Rows from block 8 of a small multi-label image tagger, named by matrix and row number. Rows with one number belong to one neuron. Each number is 50 + 15 x the weight over its row's rms, rounded and kept within 0 to 99. All counts start at 0.
Before each neuron's rows are labels from the 100 images, of 14976, where the neuron reaches its largest size: "top examples" is what is common among them. Only what is clearly more common there than usual is listed. The data: fractals drawn by 1,000 iterated function systems, in grey.
# gate: MLP gate (model.blocks.8.mlp.gate.weight, 384x192), inputs 0-95
# fc1: MLP up (model.blocks.8.mlp.fc1.weight, 384x192), inputs 0-95
# fc2: MLP down (model.blocks.8.mlp.fc2.weight, 192x384, transposed), outputs 0-95

top examples: sparse
gate.204:35 65 48 65 50 29 29 41 82 53 40 40 59 63 61 55 50 36 47 67 33 65 80 42 57 34 29 52 47 55 40 41 68 65 19 34 31 45 60 74 29 54 51 25 46 52 26 51 51 33 52 58 84 43 40 65 42 54 30 34 84 57 39 43 40 43 80 19 63 63 72 27 41 61 49 38 46 54 48 45 82 42 55 56 50 57 43 80 73 00 68 28 55 41 35 47
fc1.204:51 49 55 42 76 45 79 73 29 42 58 28 37 41 41 55 60 58 49 53 45 60 32 45 60 79 43 33 58 48 62 64 38 45 65 74 55 64 57 45 68 63 51 60 68 31 46 66 47 35 49 64 17 74 36 16 37 51 55 37 52 42 53 56 64 40 27 67 29 66 42 76 62 54 53 62 80 28 80 52 41 74 26 68 59 40 64 47 46 96 34 79 61 65 61 47
fc2.204:53 62 32 43 69 38 46 25 48 43 68 45 70 66 71 54 58 59 39 35 53 66 42 55 55 62 61 45 42 53 46 54 28 64 60 74 55 65 64 48 68 39 57 45 35 28 38 51 13 53 11 71 33 65 49 50 51 49 67 32 40 36 57 48 57 39 45 55 66 58 33 77 55 42 46 71 42 58 22 77 49 90 60 19 65 57 44 58 28 67 37 58 55 44 59 52

top examples: dark on light
gate.351:41 65 42 33 37 58 68 63 39 50 71 70 54 64 33 44 62 58 62 48 34 40 46 60 37 55 63 53 44 46 73 32 39 80 33 66 45 36 74 33 52 51 72 45 56 58 87 54 64 74 45 53 63 47 53 34 40 68 40 54 22 45 54 59 55 62 46 62 58 40 70 59 37 51 90 83 40 62 46 34 54 62 38 78 58 35 26 36 67 41 20 45 34 34 62 47
fc1.351:58 53 52 64 49 59 30 22 52 42 38 42 48 46 63 50 51 55 44 28 75 50 61 65 54 36 54 49 77 51 38 71 72 30 84 44 58 57 63 45 58 49 16 49 47 51 24 54 34 48 69 57 54 40 46 45 84 45 33 39 57 50 53 44 42 36 62 51 54 42 44 74 54 43 27 14 41 56 77 54 32 74 43 20 57 70 94 46 09 73 56 60 51 69 67 55
fc2.351:55 40 79 57 31 46 42 42 59 49 57 37 59 83 65 55 55 47 40 57 35 44 57 55 21 94 21 40 40 59 37 57 59 52 55 52 53 35 66 57 36 27 56 27 33 63 56 61 54 83 46 62 54 39 73 62 31 58 54 17 27 28 31 56 35 45 23 56 61 67 75 62 66 66 69 79 25 52 35 63 56 50 43 41 44 25 56 67 36 68 33 32 69 71 36 48

top examples: sparse
gate.149:56 42 45 55 26 35 27 52 21 66 28 32 64 43 72 47 71 44 53 28 84 72 48 49 33 36 49 60 48 58 40 41 32 65 37 08 53 41 31 33 53 29 68 14 57 36 52 41 65 52 44 64 45 27 57 42 29 44 31 44 36 81 22 50 42 40 59 57 86 44 75 65 35 59 75 64 52 54 47 82 57 62 56 66 43 63 38 64 54 43 64 32 52 51 48 58
fc1.149:70 72 53 42 54 50 87 69 64 61 53 52 64 55 47 59 40 73 61 70 16 09 22 77 49 70 53 39 62 01 57 70 60 35 49 76 39 61 71 57 63 56 25 93 42 50 53 41 56 49 46 39 39 65 69 33 48 52 57 63 66 41 54 76 60 56 50 54 13 53 45 42 66 51 12 37 63 47 50 27 34 29 54 25 45 38 67 55 51 42 59 56 46 40 53 56
fc2.149:72 50 20 43 52 61 55 42 52 66 22 43 52 81 43 57 36 60 79 47 33 32 57 59 57 63 52 43 79 29 60 67 31 57 52 48 60 49 31 65 48 72 42 85 48 45 51 67 58 44 39 48 41 71 46 41 66 64 51 57 54 37 42 47 59 47 53 46 22 42 52 59 39 62 50 44 41 23 67 36 50 55 74 19 31 53 42 41 40 46 54 69 42 29 58 65

top examples: dark on light
gate.79:44 62 39 16 72 54 70 54 32 49 76 43 46 54 64 58 49 71 47 45 67 63 57 47 26 58 57 53 39 70 39 42 58 17 51 42 40 63 36 56 25 59 43 43 34 56 53 61 35 53 56 33 33 43 33 53 41 78 93 49 64 30 53 55 44 67 83 50 54 56 41 39 95 26 22 31 43 81 51 81 64 54 65 63 36 60 76 43 27 31 35 71 27 69 64 55
fc1.79:43 40 60 50 65 66 58 43 66 46 46 36 50 73 40 81 47 48 57 48 61 51 43 60 38 49 42 25 56 42 42 39 32 47 31 51 41 61 33 36 35 37 76 47 71 45 69 43 54 42 70 53 55 65 41 30 57 51 36 53 54 37 47 60 54 44 74 44 59 10 69 39 50 58 39 60 68 60 35 71 28 37 57 24 49 31 58 51 39 26 55 64 60 42 82 57
fc2.79:49 56 59 29 61 80 47 52 57 44 43 19 40 34 54 50 44 24 33 36 54 65 29 49 45 53 46 32 86 38 51 74 25 45 43 59 60 37 59 34 56 28 84 64 37 44 56 64 64 57 26 99 34 51 50 63 51 45 47 63 51 74 28 54 47 43 58 31 47 20 47 58 61 43 35 26 52 37 54 53 49 31 51 63 51 32 35 46 62 46 59 61 52 34 54 53

top examples: sparse
gate.219:53 58 48 57 20 48 35 39 27 55 22 47 42 51 42 40 35 33 40 56 88 73 68 43 57 53 30 68 35 70 57 44 38 61 46 32 43 48 55 37 54 44 58 29 49 46 49 63 78 45 46 66 54 19 51 43 43 65 29 42 57 75 17 53 31 52 44 51 60 27 76 55 42 36 64 86 22 58 33 71 52 68 39 71 20 88 31 51 40 60 57 48 41 46 49 52
fc1.219:74 62 60 31 51 37 82 73 66 68 74 59 43 61 49 61 27 56 31 81 34 25 53 69 42 36 25 58 53 32 66 49 55 34 53 61 52 53 62 57 41 56 27 53 39 55 37 78 43 40 53 49 52 63 48 40 61 43 52 50 65 35 52 69 61 65 34 37 11 35 42 39 62 49 16 29 47 47 20 44 39 19 34 35 63 57 67 22 71 65 49 74 52 62 57 62
fc2.219:96 48 30 42 76 47 54 40 61 55 53 52 66 73 76 60 58 58 52 62 55 29 43 46 32 45 55 43 60 34 60 53 39 60 43 48 47 55 15 54 47 63 39 60 52 61 41 75 56 41 30 69 49 73 33 53 55 23 52 75 41 51 30 45 54 49 64 39 39 44 50 42 32 54 32 35 32 35 69 56 50 37 66 10 59 57 51 43 37 48 48 55 42 41 52 57

top examples: dark on light
gate.268:57 88 60 60 63 58 56 21 63 14 60 52 54 69 61 30 40 29 38 45 50 68 69 35 49 36 44 74 70 26 33 49 64 26 34 44 60 34 24 62 55 37 51 63 64 69 53 55 62 72 59 65 76 41 52 39 83 62 51 63 44 51 30 25 43 46 52 53 21 57 54 57 43 48 69 42 43 63 56 70 74 33 68 55 51 61 59 29 45 66 44 48 43 51 56 60
fc1.268:73 32 39 45 62 70 49 58 40 43 45 79 51 47 62 53 52 55 75 84 44 42 30 60 52 50 38 27 40 44 69 48 35 71 70 34 47 42 44 52 32 56 40 31 27 27 04 55 42 36 46 71 22 32 65 79 58 19 46 55 37 39 30 46 69 29 41 59 55 62 59 34 56 47 23 61 70 47 39 33 40 39 24 69 62 37 64 79 47 25 55 42 85 41 60 51
fc2.268:61 52 59 41 61 61 64 49 63 07 70 48 39 29 69 93 53 56 45 43 43 57 72 57 53 42 40 50 55 28 45 53 44 74 63 38 57 51 54 64 44 41 32 55 32 26 44 36 57 48 63 61 49 44 71 35 34 68 33 27 67 27 58 45 18 68 69 60 43 72 67 64 62 47 52 86 10 67 20 48 75 55 28 40 54 74 42 52 52 65 45 56 49 50 56 40

top examples: dark on light; dense
gate.69:52 64 45 51 39 26 37 54 19 28 60 32 55 53 54 62 63 38 83 44 74 68 81 37 57 62 52 61 44 65 20 39 76 52 56 58 80 57 51 25 52 35 44 42 28 55 36 67 62 69 53 66 20 23 68 52 79 60 65 68 63 43 41 56 45 36 43 67 40 31 52 51 59 34 51 62 22 47 74 44 27 56 48 54 50 50 55 67 51 41 15 57 62 34 59 70
fc1.69:28 67 66 40 71 47 58 64 46 53 57 52 20 51 30 33 56 56 46 23 56 33 38 42 43 51 74 66 61 47 61 25 58 68 60 38 13 44 66 32 42 42 72 63 51 59 49 72 45 52 68 59 57 76 52 29 15 45 54 43 63 19 56 73 38 31 60 61 95 53 41 68 69 64 67 72 46 48 47 44 50 50 58 55 69 59 63 32 46 57 38 21 56 52 42 69
fc2.69:62 55 56 53 97 49 24 64 44 75 53 47 68 59 40 45 58 52 66 58 54 47 61 42 26 42 51 73 28 47 47 53 60 75 53 33 61 28 63 60 64 49 41 55 51 33 37 63 84 35 69 66 55 56 59 65 52 29 41 40 50 42 36 50 49 61 47 34 66 68 29 44 65 53 43 44 50 50 54 43 99 44 45 48 69 25 55 37 70 52 49 71 24 61 24 19

top examples: dark on light
gate.39:52 71 43 34 53 38 48 69 42 21 47 53 64 54 24 32 41 69 55 53 67 44 34 71 58 38 68 58 52 43 56 41 47 72 44 56 53 47 40 25 61 48 61 36 68 45 53 43 16 35 60 61 69 79 48 23 60 60 42 39 73 81 58 28 45 66 73 58 59 59 51 35 57 34 20 54 53 37 81 33 42 71 70 54 47 71 64 61 55 75 52 53 45 35 83 11
fc1.39:58 28 61 44 53 44 53 60 24 52 37 74 49 46 29 42 46 49 18 32 69 42 59 65 69 44 57 75 48 67 61 81 69 31 33 48 37 58 57 53 42 43 70 37 43 35 34 48 35 40 50 65 63 62 51 27 42 42 56 78 44 35 60 78 49 83 65 41 50 38 64 52 35 78 22 47 68 68 49 14 60 40 42 67 28 50 21 65 63 65 62 52 65 29 54 30
fc2.39:51 62 72 63 39 27 78 38 59 34 52 38 42 73 53 71 41 43 66 32 45 73 67 38 66 71 33 56 39 43 66 24 45 44 21 16 79 72 40 27 78 59 51 50 35 60 63 58 44 55 53 26 55 76 64 55 54 73 34 39 50 75 64 58 37 38 34 60 62 51 55 27 37 53 59 40 46 51 49 44 58 54 56 45 47 54 34 72 46 18 61 32 53 20 60 62

top examples: sparse; two maps; dark on light
gate.324:54 66 56 37 57 32 42 48 52 83 55 50 59 33 39 36 64 50 75 74 47 46 37 38 51 58 52 52 38 61 27 49 46 51 44 74 61 47 41 60 48 47 66 45 56 36 67 26 50 60 25 35 57 34 62 41 60 38 41 66 64 45 56 32 65 65 70 37 73 34 14 47 28 44 39 55 50 39 45 22 17 46 32 61 42 59 19 43 59 39 58 42 42 54 63 39
fc1.324:53 52 56 42 71 48 69 43 65 33 62 34 42 43 39 40 57 58 53 49 34 51 68 55 37 51 83 39 40 58 57 49 74 54 37 51 53 37 51 62 34 67 47 39 45 25 36 53 33 82 50 37 17 64 35 12 43 60 38 46 39 15 56 74 58 54 18 39 35 61 44 55 62 52 61 44 36 39 35 70 79 61 42 62 50 22 56 81 52 22 23 55 46 86 35 74
fc2.324:61 82 46 38 51 13 54 40 63 33 41 67 58 48 51 71 53 57 64 53 62 18 56 45 59 54 48 57 51 54 26 64 40 50 44 46 39 54 44 75 54 53 47 59 44 52 74 62 48 33 43 25 46 59 34 38 24 66 52 62 62 58 47 35 00 41 42 18 32 42 52 62 81 33 58 61 42 61 33 40 59 71 55 66 41 62 37 47 49 37 44 39 52 60 70 70

top examples: sparse
gate.203:42 69 29 53 61 42 37 37 71 15 37 35 49 44 63 75 49 24 29 70 46 27 73 56 45 56 73 59 56 58 59 55 41 49 63 66 54 44 65 27 47 62 56 42 68 24 86 44 62 43 31 40 48 56 80 46 26 71 36 48 41 49 48 55 36 62 47 57 35 63 67 68 57 56 51 24 53 51 62 63 35 63 40 38 44 54 33 43 54 52 43 20 30 48 61 17
fc1.203:64 56 60 36 29 55 51 60 30 74 59 63 62 77 07 55 50 65 56 42 54 64 25 52 87 37 38 59 40 40 37 46 54 40 49 48 61 60 57 40 47 55 72 43 36 82 08 48 39 65 42 63 70 25 17 69 70 63 63 51 50 70 53 41 43 54 52 40 47 30 32 26 34 51 44 56 57 53 45 39 46 27 57 43 68 40 45 43 64 48 53 71 56 59 80 83
fc2.203:45 48 26 38 45 65 80 63 53 51 86 56 54 62 59 48 76 54 28 28 18 38 59 46 66 41 71 60 61 67 42 69 44 35 64 35 59 33 48 38 59 51 38 42 48 17 74 37 44 22 34 59 57 57 44 76 64 99 59 49 52 35 61 29 79 59 42 50 22 64 55 51 25 49 70 57 55 55 56 33 33 66 39 50 46 43 35 52 59 44 43 43 61 67 31 39